python train.py --model="encoder-decoder image transcriber" --dataset="seven-segment displays showing three digits" --horizontal_flip=false --encoder_norm="batchnorm" --decoder_width=256 --decoder_mlp_ratio=2 --decoder_inner_norm=false --beta1=0.9 --grad_clip=1.0 --epochs=17.9 --final_lr_fraction=0
Rows from block 7 of the image encoder of a small encoder-decoder image transcriber, named by matrix and row number. Rows with one number belong to one channel. Each number is 200 + 30 x the weight over its row's rms, rounded and kept within 0 to 999. All counts start at 0. After the name is the row's rms in percent of the matrix's.
After each channel's rows are labels from the 100 images, of 14976, where the channel reaches its highest value: "responds to" is what is common among them. Only what is clearly more common there than usual is listed. The data: seven-segment displays showing three digits.
# convs1: grouped (8 groups) 3x3 conv (encoder.blocks.7.convs.1.weight, 256x32x3x3, each kernel summed), inputs within the group 0-31
# convs2: expand pointwise conv (encoder.blocks.7.convs.2.weight, 512x256x1x1, transposed), outputs 0-73

convs1.137,112,173,167,195,172,149,159,163,180,202,182,216,155,189,200,209,176,198,149,197,160,195,170,176,201,222,232,174,144,187,132,177,180
convs2.137,070,230,205,167,210,218,209,193,167,212,175,198,229,235,214,180,186,187,152,189,187,218,195,196,242,178,175,187,150,206,213,206,186,180,262,241,203,270,183,157,178,170,196,214,214,173,203,227,198,216,221,235,204,180,222,178,234,227,225,135,200,208,238,203,217,218,193,178,222,200,223,200,193,170,185
responds to: third digit: 1

convs1.10,083,221,188,217,269,185,149,177,166,222,226,168,208,249,184,171,193,197,192,141,175,214,197,146,183,198,173,173,170,251,182,203,188
convs2.10,083,170,211,184,235,232,212,193,211,139,199,217,190,197,203,155,223,196,168,192,150,217,205,206,230,143,177,224,225,145,210,199,209,261,223,192,218,167,204,174,205,166,155,208,232,202,178,259,265,216,208,251,222,222,214,180,205,219,192,203,231,159,185,192,205,169,196,173,229,187,202,230,151,186,195
responds to: first digit: 8

convs1.132,146,184,164,130,184,158,187,159,170,205,203,207,141,185,218,207,193,177,148,187,168,172,161,134,211,201,204,205,167,201,190,169,204
convs2.132,074,208,208,142,211,202,189,151,226,225,213,214,240,218,215,194,221,186,208,207,186,201,215,172,171,182,145,238,191,218,171,162,203,218,274,223,199,222,165,196,216,193,219,188,231,176,172,214,238,170,253,220,199,182,226,175,202,196,215,226,216,229,236,228,204,191,188,201,179,127,232,232,226,238,211
responds to: the digit 5; first digit: 6; first digit: 5; second digit: 7

convs1.82,107,148,147,199,196,198,185,182,164,164,157,205,223,122,189,160,195,211,162,185,205,194,192,185,163,205,194,133,213,200,233,218,213
convs2.82,124,171,203,189,230,172,195,228,234,191,215,171,186,232,216,222,221,201,187,234,183,213,156,187,176,175,221,162,216,208,172,184,201,177,169,207,197,174,187,231,236,221,211,213,142,243,176,221,205,167,185,201,163,224,157,208,179,144,222,173,190,189,161,220,252,212,144,230,228,177,159,210,188,213,225
responds to: the digit 4; third digit: 4; second digit: 4; third digit: 9

convs1.81,135,192,164,191,199,221,231,202,222,167,199,243,193,170,144,191,229,238,184,158,224,251,174,180,164,214,169,186,197,146,241,230,159
convs2.81,094,206,212,281,198,204,187,257,152,211,199,158,148,203,187,196,174,240,183,220,226,233,241,203,196,256,199,173,137,250,215,187,209,227,178,220,171,215,182,200,181,221,193,196,180,134,215,231,152,185,156,203,202,166,211,223,201,183,214,232,189,175,238,214,182,178,242,206,125,189,143,204,224,224,232
responds to: the digit 8; second digit: 8; third digit: 8; first digit: 8

convs1.9,108,234,170,180,174,166,163,206,198,180,235,160,210,186,176,175,221,159,148,147,187,170,178,183,205,242,181,187,210,253,156,203,159
convs2.9,114,204,266,271,194,244,191,220,219,174,152,195,210,192,187,197,203,166,194,179,179,148,233,180,191,157,162,149,195,181,177,219,219,203,236,176,144,160,197,194,209,145,163,215,254,197,182,223,241,214,218,207,212,245,227,158,235,200,231,225,255,180,146,179,195,242,161,195,208,222,235,204,166,248,187
responds to: first digit: 8; first digit: 6

convs1.86,084,195,221,241,249,168,176,162,169,193,194,181,162,195,145,181,136,167,207,173,184,188,159,226,169,181,199,155,200,169,182,182,237
convs2.86,099,218,182,167,207,160,206,195,194,205,222,183,173,158,178,196,178,266,205,207,229,164,228,213,158,256,207,247,185,238,197,201,163,199,204,224,153,221,165,205,165,239,203,201,166,158,218,203,136,165,165,182,193,176,218,216,219,172,204,250,154,228,245,225,228,169,258,205,168,183,163,223,273,197,196
responds to: third digit: 8; second digit: 1

convs1.237,079,162,152,151,158,240,244,157,214,184,158,204,194,165,187,243,189,210,218,232,211,227,185,166,156,170,174,210,168,184,177,172,196
convs2.237,083,178,195,216,191,214,210,222,226,206,127,196,231,183,219,156,226,208,206,213,246,207,166,205,243,171,208,208,151,154,223,247,205,191,215,196,172,236,197,172,166,190,190,183,209,201,243,212,215,178,199,157,230,242,159,168,197,197,238,206,219,200,197,223,190,196,197,218,187,195,184,225,158,184,270
responds to: the digit 8; third digit: 8; second digit: 1

convs1.197,108,200,240,148,265,177,255,180,186,157,197,206,134,199,175,183,185,211,226,206,205,206,156,190,220,194,166,200,200,204,137,184,209
convs2.197,088,208,177,216,170,248,197,184,184,239,188,239,222,192,236,184,219,208,190,163,191,196,200,196,233,219,151,207,215,143,187,215,194,163,178,211,205,152,223,188,187,171,175,192,255,178,169,167,242,258,230,235,197,186,231,172,228,249,188,168,241,151,240,144,181,185,217,189,221,224,225,178,226,200,202
responds to: first digit: 6

convs1.185,076,133,180,172,193,161,202,186,166,204,251,212,239,241,190,186,195,249,235,187,168,163,206,163,198,189,215,168,171,190,170,242,163
convs2.185,131,211,189,193,181,200,260,190,211,165,173,198,198,128,164,240,145,186,249,207,239,188,205,222,171,209,223,231,211,221,210,282,126,182,164,179,233,245,184,213,178,231,206,190,202,165,247,138,194,189,161,212,214,171,168,226,185,170,272,207,188,275,236,155,186,229,183,235,134,186,204,133,239,165,215
responds to: decimal point; the digit 1; second digit: 1; first digit: 9

convs1.181,132,165,222,201,198,159,183,208,214,203,153,223,145,147,168,154,173,211,171,190,220,206,146,219,210,170,173,163,155,185,156,222,196
convs2.181,082,210,253,158,190,163,206,238,185,232,201,209,193,220,173,237,215,248,187,186,189,195,206,169,183,225,228,212,174,248,191,150,190,212,183,208,167,174,226,195,203,218,193,180,221,148,197,207,187,166,241,168,181,177,200,189,242,142,196,228,194,195,212,208,231,185,202,218,196,173,190,198,173,170,217
responds to: the digit 3; first digit: 3

convs1.252,058,185,194,195,172,185,199,192,214,249,152,221,181,234,216,140,185,178,178,237,200,243,251,145,174,162,208,180,205,170,149,182,208
convs2.252,078,164,195,181,188,245,255,184,208,220,173,234,168,203,174,143,219,183,178,230,250,158,154,233,185,203,200,199,196,192,248,225,204,235,150,183,249,210,180,172,194,200,174,215,227,191,206,203,210,189,213,191,242,224,165,178,244,195,220,243,196,204,240,145,184,166,231,232,173,188,190,205,168,219,196
responds to: the digit 1; second digit: 1

convs1.32,079,199,212,228,180,148,219,191,184,143,156,188,199,164,207,236,229,169,201,161,172,187,186,154,191,270,202,153,212,183,224,167,215
convs2.32,088,216,206,183,193,221,183,139,218,225,202,201,216,267,170,235,222,220,189,228,200,182,197,236,223,177,176,202,195,172,161,147,196,176,185,204,169,173,179,222,186,150,195,199,215,193,123,122,243,178,188,215,171,223,185,206,193,213,244,216,194,146,163,215,210,238,177,167,207,200,176,253,223,232,143
responds to: decimal point

convs1.67,089,200,158,195,238,193,177,183,189,149,187,209,252,174,138,166,220,202,191,150,179,206,176,193,191,188,170,155,141,155,215,218,209
convs2.67,101,175,220,199,219,177,198,261,219,179,179,168,179,181,161,167,188,223,190,189,225,183,232,178,181,253,201,213,147,224,216,239,206,241,194,223,173,205,181,177,167,191,166,193,187,170,230,275,175,183,185,178,259,203,197,206,199,161,204,236,206,205,233,215,224,188,186,205,210,192,193,187,211,244,251
responds to: the digit 8; the digit 1; second digit: 1; third digit: 8

convs1.13,155,149,223,159,208,219,165,207,130,217,187,213,229,212,173,193,176,181,213,174,204,238,203,150,200,199,184,135,146,176,220,225,185
convs2.13,081,165,164,205,201,224,250,240,214,163,187,172,139,202,175,207,144,145,205,216,196,187,218,234,191,183,207,187,194,199,145,215,177,149,143,182,205,172,191,212,186,200,240,246,186,247,248,186,210,187,160,188,232,185,180,230,177,175,186,218,242,247,229,184,179,238,187,188,152,240,179,207,227,172,217
responds to: the digit 8; second digit: 8; first digit: 8; third digit: 8

convs1.108,088,173,201,197,190,137,184,190,193,174,120,177,209,204,126,151,197,183,171,172,210,177,192,203,178,173,169,158,204,224,225,212,187
convs2.108,112,221,216,179,205,161,177,225,180,253,174,204,168,214,154,271,198,148,180,121,185,233,196,195,189,210,193,154,168,210,162,177,207,187,185,217,178,159,252,214,210,194,165,180,222,217,196,220,221,123,248,222,180,184,262,212,253,198,193,219,244,207,178,211,199,177,233,215,218,163,200,219,217,196,185
responds to: the digit 2; second digit: 2

convs1.75,176,187,202,197,187,155,158,207,175,194,186,136,174,207,214,187,178,149,204,229,167,144,210,183,210,186,211,197,205,212,136,127,207
convs2.75,092,263,231,213,181,234,203,158,178,199,190,233,257,184,177,171,202,210,199,193,188,157,202,176,246,225,132,185,175,217,212,207,215,228,240,201,185,197,197,142,193,174,194,167,223,185,190,199,213,203,216,268,202,196,294,175,218,269,213,222,196,185,214,152,130,202,220,217,185,222,208,186,207,205,186
responds to: third digit: 1; third digit: 7

convs1.112,108,200,134,197,142,244,204,151,198,221,259,160,203,207,215,169,210,220,194,219,191,216,180,210,189,177,123,209,188,214,169,179,201
convs2.112,089,220,194,189,176,198,230,159,246,174,163,151,234,180,180,203,177,168,212,184,274,103,150,237,177,201,156,196,134,206,240,234,221,216,222,213,194,189,183,156,227,175,238,149,236,183,203,201,204,160,235,238,147,208,237,138,196,229,192,230,194,217,242,148,139,191,196,178,155,166,201,191,221,226,217
responds to: the digit 4; the digit 3; second digit: 4; third digit: 3

convs1.107,112,197,159,178,152,236,198,162,160,175,205,185,174,190,205,157,183,177,183,264,211,195,184,219,188,189,146,188,206,214,159,147,152
convs2.107,100,280,189,194,148,248,190,166,178,214,238,231,242,160,226,223,139,145,252,223,211,134,195,226,185,160,181,234,255,202,175,212,177,210,284,176,194,208,164,192,194,186,189,166,214,159,221,110,200,213,245,222,244,194,210,173,217,200,240,230,205,189,221,181,194,193,187,181,158,239,198,147,272,226,191
responds to: the digit 1; third digit: 1; second digit: 1

convs1.64,062,216,194,153,232,169,167,166,168,158,195,164,210,181,167,197,164,185,228,160,167,180,242,223,172,173,186,136,193,165,208,166,184
convs2.64,097,193,178,210,197,227,193,228,254,164,242,161,184,177,248,237,193,240,185,229,153,267,151,188,198,193,208,187,213,204,192,200,201,154,225,191,217,211,201,210,243,226,224,226,147,236,190,222,177,212,154,180,189,209,160,191,157,175,191,182,160,169,150,219,244,257,183,258,250,214,182,216,185,239,267
responds to: third digit: 4; third digit: 9

convs1.92,129,163,137,232,220,221,232,173,215,182,197,223,206,165,156,204,207,235,213,165,241,247,185,210,162,245,188,175,227,181,237,238,176
convs2.92,078,193,178,223,174,250,211,231,162,211,161,164,186,221,202,217,189,214,169,191,241,232,217,254,185,269,194,169,173,250,189,201,223,269,206,208,183,223,199,224,206,214,181,161,161,154,201,191,142,240,211,226,180,187,231,216,233,177,226,249,209,178,213,175,203,186,198,213,146,228,193,207,194,215,184
responds to: the digit 8; second digit: 8; third digit: 8; first digit: 8

convs1.224,083,150,145,159,173,234,207,158,148,189,198,199,221,176,183,218,179,206,175,149,180,212,181,215,188,168,169,176,174,202,165,160,151
convs2.224,091,188,174,212,214,182,148,154,168,206,220,135,179,228,165,216,193,168,177,169,246,225,179,177,209,226,238,200,169,220,210,162,224,165,190,224,228,165,250,210,178,178,183,225,175,197,220,226,173,181,197,156,178,206,211,187,228,175,201,182,225,178,209,198,223,174,239,183,255,190,192,253,203,160,292
responds to: the digit 7; first digit: 7; second digit: 2

convs1.192,068,220,171,181,209,246,243,173,236,174,227,199,250,223,215,220,268,217,191,167,178,246,205,211,217,237,264,207,222,214,206,226,188
convs2.192,074,214,191,256,198,175,202,201,196,194,191,201,172,221,178,192,207,201,205,245,248,193,209,231,153,209,201,184,165,154,254,213,217,224,185,229,154,259,185,212,173,148,186,195,224,165,214,187,210,191,132,204,226,205,150,227,159,206,270,249,231,284,237,196,181,215,202,210,213,177,185,202,209,246,199
responds to: decimal point; the digit 0; third digit: 0; second digit: 7

convs1.28,125,219,171,148,172,175,171,216,172,181,235,178,200,190,203,166,209,148,136,160,158,148,181,212,203,221,174,185,201,238,187,172,166
convs2.28,101,202,291,238,207,201,189,191,218,204,194,230,215,232,219,216,203,149,190,210,126,183,222,145,217,178,173,138,203,143,197,213,229,198,268,194,169,202,181,186,195,160,174,227,255,195,199,242,231,232,210,181,245,203,203,193,221,228,269,212,232,183,140,176,226,269,175,177,221,236,205,216,186,223,182
responds to: first digit: 8

convs1.11,072,261,205,158,187,137,206,238,211,202,222,157,215,215,224,214,211,141,161,214,207,157,207,223,172,190,181,237,257,214,202,193,215
convs2.11,110,205,129,205,193,243,180,201,185,197,144,194,213,223,189,151,226,230,152,213,227,167,193,252,217,209,201,203,165,200,180,171,213,260,222,199,221,201,179,218,186,229,142,138,198,257,204,189,173,241,179,279,182,199,185,204,211,192,219,237,213,223,182,187,168,191,196,200,209,162,208,210,206,238,206
responds to: decimal point; the digit 1; second digit: 1; second digit: 7

convs1.88,086,190,157,237,206,171,174,208,141,189,193,202,204,108,172,187,186,209,175,218,201,186,193,200,157,209,184,118,206,203,218,198,189
convs2.88,142,164,217,186,194,191,183,227,236,182,214,157,191,239,220,219,212,204,191,228,170,237,156,204,184,190,213,175,230,179,154,173,202,181,181,199,203,205,178,239,228,241,242,208,146,245,176,203,189,177,162,195,174,209,135,218,157,162,219,173,191,198,153,234,253,237,160,219,217,197,190,214,178,222,200
responds to: the digit 4; third digit: 4; second digit: 4

convs1.71,096,159,163,193,196,180,175,179,167,164,141,198,218,128,218,162,177,194,146,233,183,172,207,200,177,220,178,158,242,210,220,196,203
convs2.71,113,174,177,169,189,204,205,259,235,185,193,174,198,235,242,207,196,200,165,233,188,229,147,208,216,187,212,193,199,196,192,172,233,151,185,215,210,205,191,217,206,239,222,210,131,220,182,209,209,197,193,174,170,227,162,197,131,149,172,164,203,170,153,202,251,213,153,216,225,201,156,214,156,223,207
responds to: the digit 4; second digit: 4; third digit: 4; second digit: 9

convs1.21,075,235,221,204,182,200,177,204,211,195,251,172,187,184,181,154,198,188,171,140,163,165,174,147,157,219,173,177,228,242,154,173,178
convs2.21,092,186,179,215,206,176,213,193,209,152,185,204,218,220,228,200,225,226,164,174,147,189,166,242,205,221,212,199,178,208,153,190,162,240,236,225,185,156,212,221,216,266,184,187,178,182,208,213,213,209,257,208,137,160,236,186,217,201,224,175,175,169,206,220,153,255,205,235,186,135,238,208,221,239,133
responds to: the digit 7; second digit: 7; third digit: 7

convs1.117,099,196,180,182,159,246,233,214,204,193,234,165,143,148,232,162,185,189,193,207,209,200,183,219,171,145,201,222,221,211,130,165,191
convs2.117,093,162,188,178,183,186,205,206,197,171,228,189,210,226,239,220,213,206,197,248,180,269,140,189,226,178,234,213,209,216,192,158,201,188,177,197,208,236,173,242,215,207,249,221,193,202,182,161,225,212,166,180,196,247,145,225,166,173,232,182,165,193,141,215,214,207,138,198,194,214,155,215,194,212,186
responds to: the digit 4; second digit: 4; third digit: 4

convs1.87,087,226,187,246,254,190,158,187,168,174,229,184,253,191,166,251,192,182,252,160,165,169,233,212,195,205,210,154,218,180,185,186,194
convs2.87,074,227,157,185,179,190,201,210,191,232,152,196,182,182,223,171,190,201,190,193,214,216,195,249,245,148,238,164,186,192,144,227,202,152,210,258,182,196,187,164,172,198,159,206,146,209,216,181,155,200,181,144,164,186,190,211,167,219,207,200,212,167,194,232,204,257,208,196,242,213,142,231,227,179,197
responds to: the digit 7; the digit 1; first digit: 7; second digit: 7

convs1.98,076,182,225,204,189,171,220,254,193,139,203,219,169,175,151,200,157,215,149,226,220,185,188,217,230,192,222,141,227,210,219,181,150
convs2.98,135,189,193,203,197,195,252,194,225,196,189,165,189,186,193,164,172,265,185,269,186,249,200,196,185,218,226,209,258,206,200,227,177,190,191,170,211,237,147,214,195,212,227,238,168,169,232,228,190,264,169,184,193,177,172,234,158,193,189,142,169,217,192,190,207,246,177,190,171,261,205,206,207,191,180
responds to: the digit 6; second digit: 6; first digit: 1

convs1.147,132,226,139,130,212,211,209,199,217,143,227,197,199,155,195,190,223,174,210,212,214,197,171,126,238,173,212,231,217,208,228,206,218
convs2.147,100,209,152,192,224,209,198,153,159,214,186,191,196,202,139,250,175,113,212,180,200,176,209,232,177,154,200,174,189,212,133,185,143,192,142,220,181,160,198,222,181,186,193,197,188,238,193,132,183,137,220,191,193,162,186,222,229,204,238,240,254,220,181,167,190,257,235,218,189,149,193,186,204,187,139
responds to: the digit 0; the digit 3; first digit: 3; second digit: 0

convs1.169,137,200,218,166,204,203,197,208,215,207,115,197,153,140,164,214,169,185,208,222,230,215,124,211,202,180,188,165,213,165,201,197,220
convs2.169,088,206,208,209,194,173,218,199,197,195,225,212,193,178,211,202,218,215,167,190,212,149,209,174,160,209,239,272,176,178,178,218,137,235,210,218,179,181,226,193,195,248,233,194,198,188,231,203,227,148,222,187,219,151,190,210,228,145,211,214,189,259,214,210,203,187,196,206,173,123,235,158,232,195,212
responds to: decimal point; second digit: 3; second digit: 5; second digit: 9

convs1.152,074,197,147,186,236,249,244,165,227,186,218,171,252,179,203,220,212,168,249,211,207,226,205,166,215,206,176,167,252,229,240,221,203
convs2.152,101,194,190,207,213,137,189,201,120,222,203,243,116,227,163,201,151,176,218,194,219,182,189,208,185,190,209,223,148,170,171,192,189,173,154,247,214,186,257,268,203,226,193,210,219,224,192,203,198,89,188,174,164,171,203,219,241,221,202,214,206,210,213,195,189,214,231,187,227,137,203,217,246,193,184
responds to: the digit 3; second digit: 3; the digit 1; first digit: 1

convs1.188,070,135,221,203,207,201,240,213,173,197,206,178,187,237,182,177,137,235,231,198,213,216,194,159,198,173,219,175,135,175,205,169,146
convs2.188,125,212,175,181,198,205,224,152,181,256,241,151,205,206,200,179,164,240,194,207,227,244,181,193,195,209,193,267,219,229,218,199,195,197,198,203,204,243,225,207,192,191,223,151,157,195,198,195,160,192,197,212,129,181,190,171,221,189,217,221,166,191,244,215,225,177,290,212,166,222,188,242,247,184,267
responds to: the digit 2; second digit: 2; first digit: 0; first digit: 1

convs1.144,111,185,193,222,159,214,190,216,191,212,158,172,209,210,198,193,114,199,134,210,176,205,222,214,187,242,189,157,155,189,148,182,178
convs2.144,085,234,222,258,218,221,179,200,200,213,187,214,239,200,166,235,240,177,234,173,202,187,177,158,248,216,158,143,238,202,238,216,256,190,201,196,208,223,188,167,169,144,171,229,228,217,151,173,182,255,220,212,251,241,219,193,230,227,210,216,210,169,181,191,218,160,187,250,237,247,213,221,140,211,202
responds to: the digit 1; third digit: 1; white glow

convs1.187,106,234,177,222,183,173,147,177,220,188,187,164,202,172,185,171,189,276,153,177,158,158,182,244,180,213,174,189,198,216,181,205,243
convs2.187,172,215,175,146,152,206,246,220,152,243,230,201,204,198,253,231,146,191,200,201,216,226,205,231,196,204,205,307,219,271,204,233,173,181,226,222,208,235,230,202,210,233,262,203,167,190,220,203,159,191,193,199,104,160,205,214,179,192,177,196,183,198,205,209,200,218,222,197,168,179,160,191,244,208,181
responds to: the digit 7; the digit 8; second digit: 7; third digit: 8

convs1.146,101,206,187,213,155,156,184,193,220,193,181,208,190,194,147,177,213,178,223,118,195,191,178,177,158,180,189,199,167,133,194,154,229
convs2.146,096,227,264,190,237,179,230,236,177,222,215,222,175,208,184,224,206,206,191,177,181,200,213,194,155,195,254,185,169,161,167,209,182,193,189,216,158,143,204,221,157,205,184,236,219,215,169,240,200,164,207,173,229,174,190,220,219,176,230,235,218,223,158,203,220,194,198,239,167,113,221,175,220,195,183
responds to: the digit 6; first digit: 6; second digit: 6

convs1.8,072,198,164,147,239,184,177,228,180,194,236,171,198,158,184,202,203,152,146,159,185,207,224,164,185,224,212,178,163,266,174,192,198
convs2.8,098,190,222,216,233,196,187,191,193,151,181,215,168,217,168,199,204,160,179,221,196,196,222,187,165,143,206,173,230,143,177,208,211,222,182,183,155,162,143,206,202,171,143,250,221,187,172,223,210,219,214,195,231,196,179,215,213,198,241,241,241,200,155,206,211,226,175,159,217,218,202,216,175,209,206
responds to: first digit: 6

convs1.73,076,214,176,189,183,152,177,253,171,215,229,163,173,187,219,224,166,216,202,196,182,166,194,220,209,164,154,262,201,190,139,170,162
convs2.73,085,161,200,228,191,170,223,219,215,200,189,188,119,200,177,219,170,181,177,236,207,232,213,198,150,201,276,151,224,203,168,172,194,201,205,170,179,197,170,252,187,233,185,220,141,208,219,219,136,221,204,175,240,194,133,204,177,166,216,208,236,214,202,219,229,211,214,207,205,221,154,232,169,176,201
responds to: the digit 8; third digit: 8; second digit: 8

convs1.139,100,174,149,160,213,228,222,188,216,171,195,158,172,226,222,202,157,179,201,217,227,233,221,175,204,188,150,131,203,253,197,195,159
convs2.139,079,229,169,175,185,207,245,238,188,225,209,217,211,211,255,224,168,194,204,212,216,191,179,211,212,207,195,319,191,185,188,219,205,151,230,201,165,229,233,215,222,262,233,217,199,170,196,171,204,175,234,226,181,167,227,241,144,202,186,186,173,201,215,227,137,273,204,218,183,201,204,198,261,199,181
responds to: the digit 7; second digit: 7; the digit 1; first digit: 1

convs1.222,092,152,226,188,190,231,215,199,159,211,197,170,230,207,181,196,244,152,165,214,218,105,205,196,196,223,239,203,184,180,241,229,196
convs2.222,090,189,222,161,210,231,169,187,218,206,219,203,194,252,219,205,223,166,187,237,192,239,200,214,199,184,225,189,243,173,171,167,183,166,252,173,184,220,172,241,206,185,236,248,193,202,147,204,210,175,226,205,250,237,149,227,173,166,224,197,202,172,157,211,251,215,164,167,207,192,140,201,198,198,191
responds to: third digit: 1

convs1.29,158,204,153,151,218,179,187,152,172,204,215,197,178,208,203,166,155,159,226,187,141,213,160,190,154,194,142,189,202,191,216,249,203
convs2.29,081,210,182,214,182,260,181,204,169,214,136,188,138,211,184,180,167,132,221,221,207,211,198,234,175,174,188,239,176,185,222,212,182,191,151,223,209,190,213,180,171,173,165,222,223,231,201,192,233,155,186,207,169,206,189,229,216,216,153,259,254,246,212,190,209,207,225,176,187,254,191,185,206,176,238
responds to: the digit 8; third digit: 8; first digit: 8

convs1.254,094,186,200,218,215,146,146,205,172,232,157,211,139,162,177,140,243,155,182,184,198,207,172,225,178,216,199,220,181,188,238,207,203
convs2.254,122,260,225,227,192,244,212,200,195,211,138,220,212,211,230,202,197,212,194,223,174,210,242,183,194,167,213,151,206,175,174,192,223,214,318,203,173,209,199,207,176,180,226,209,241,183,214,233,237,213,236,172,238,213,200,209,199,239,211,164,254,192,163,192,193,274,150,192,201,206,215,218,192,215,150
responds to: third digit: 1

convs1.124,109,207,173,168,201,201,176,146,170,139,213,198,176,179,167,170,188,178,154,254,200,177,145,195,188,230,168,175,217,218,186,151,174
convs2.124,090,260,231,217,131,282,240,184,177,203,159,220,242,176,245,160,200,206,240,201,190,171,190,215,190,196,156,216,175,200,221,230,189,249,282,173,197,253,189,173,203,191,212,200,221,187,212,178,230,214,216,255,264,202,225,146,204,229,198,234,236,178,197,184,200,223,175,181,152,185,225,160,188,207,198
responds to: the digit 1; third digit: 1; second digit: 1

convs1.77,094,185,189,219,168,161,176,214,184,209,226,174,179,187,201,192,144,147,192,182,182,135,149,202,173,193,190,213,224,181,140,141,203
convs2.77,097,225,204,201,170,258,227,142,213,240,171,230,278,186,195,153,229,177,180,197,196,175,167,218,244,207,134,239,191,200,225,172,222,200,198,195,231,206,225,160,162,166,212,204,235,193,188,164,221,232,226,229,154,207,249,190,200,289,222,204,207,198,208,169,164,206,219,173,180,255,207,189,163,195,201
responds to: first digit: 8; second digit: 2

convs1.7,095,183,163,134,188,162,189,184,179,203,199,197,227,194,233,189,165,146,217,156,162,183,155,211,160,194,166,169,175,181,190,203,143
convs2.7,095,240,252,195,190,184,233,237,198,220,192,201,180,220,222,213,202,154,171,173,210,184,190,173,150,175,212,199,156,189,171,201,205,154,200,217,185,194,184,228,189,211,225,213,195,199,191,262,241,168,207,163,217,201,163,187,217,173,186,208,207,217,194,214,201,219,204,191,181,104,194,235,187,215,205
responds to: first digit: 6; first digit: 5; second digit: 3; second digit: 7

convs1.76,091,170,169,226,161,165,186,194,199,243,196,166,184,169,213,215,152,188,202,196,168,173,168,204,161,220,160,208,224,198,121,153,171
convs2.76,109,245,208,205,208,243,214,133,187,205,151,222,222,223,165,159,242,203,162,183,212,154,198,221,242,202,162,221,197,188,220,183,222,253,201,214,223,198,196,182,181,199,160,182,246,221,188,179,216,239,226,240,187,217,290,182,238,289,214,199,194,203,259,142,167,148,221,169,177,208,219,183,190,204,212
responds to: first digit: 8

convs1.246,078,246,238,246,231,199,184,204,194,240,194,251,178,197,241,211,223,156,219,203,241,204,199,240,186,249,223,231,195,171,253,218,233
convs2.246,085,236,191,238,169,207,214,211,191,177,148,215,159,160,180,229,126,148,224,209,227,159,206,213,177,194,178,156,173,177,190,231,163,190,193,197,212,187,210,197,221,177,173,215,261,202,226,219,210,171,234,220,233,180,193,225,232,213,217,228,197,240,234,169,180,212,171,254,161,206,236,161,239,184,147
responds to: the digit 0; third digit: 0; second digit: 0

convs1.179,113,194,199,161,175,212,181,184,215,198,181,240,159,138,175,182,171,214,205,181,203,198,167,192,270,160,200,172,164,144,177,226,159
convs2.179,091,260,221,215,179,208,236,172,206,272,202,230,197,290,227,205,208,201,239,208,222,197,245,187,139,193,191,217,211,214,254,128,250,192,192,222,214,228,181,206,226,141,197,216,217,154,116,173,218,201,226,205,173,201,193,200,204,200,195,220,152,179,170,205,234,205,182,176,192,239,207,268,222,256,179
responds to: decimal point

convs1.116,093,157,168,185,209,215,176,192,185,190,214,191,153,137,190,185,201,239,189,105,160,162,183,208,176,194,165,194,177,201,233,192,198
convs2.116,083,235,223,180,185,236,209,180,223,213,203,187,178,233,228,300,162,236,236,253,180,185,249,204,196,205,217,218,255,215,179,184,239,148,239,203,155,188,191,217,223,194,222,238,164,162,137,174,118,218,178,139,186,222,156,228,175,213,231,170,193,149,142,207,205,243,203,192,229,234,124,209,172,189,231
responds to: the digit 2; first digit: 2; second digit: 0

convs1.166,099,180,226,191,193,202,217,206,238,197,116,212,170,144,163,181,177,215,187,199,235,231,137,250,220,161,189,172,190,207,191,211,206
convs2.166,092,177,248,207,214,155,171,250,221,226,179,209,179,258,170,222,191,184,198,145,201,183,218,193,169,196,241,180,167,197,206,168,180,182,206,194,208,161,199,222,221,227,185,188,227,197,202,206,203,126,240,210,194,192,181,185,244,135,222,257,205,234,197,199,241,164,206,204,187,165,200,223,205,175,199
responds to: the digit 3; second digit: 3; second digit: 9; third digit: 3

convs1.134,081,203,222,271,144,193,211,159,227,185,174,249,213,169,186,186,214,230,242,196,159,216,217,243,213,182,186,220,196,178,201,137,214
convs2.134,129,168,181,199,168,255,210,203,203,214,215,177,228,174,224,224,191,231,162,248,191,238,179,180,242,204,197,215,233,200,230,197,216,165,215,164,203,252,215,190,152,197,232,197,182,185,199,209,175,249,186,171,157,237,184,194,186,233,199,139,208,190,202,190,194,224,190,233,186,294,199,199,189,169,249
responds to: the digit 5; second digit: 5; white glow; third digit: 5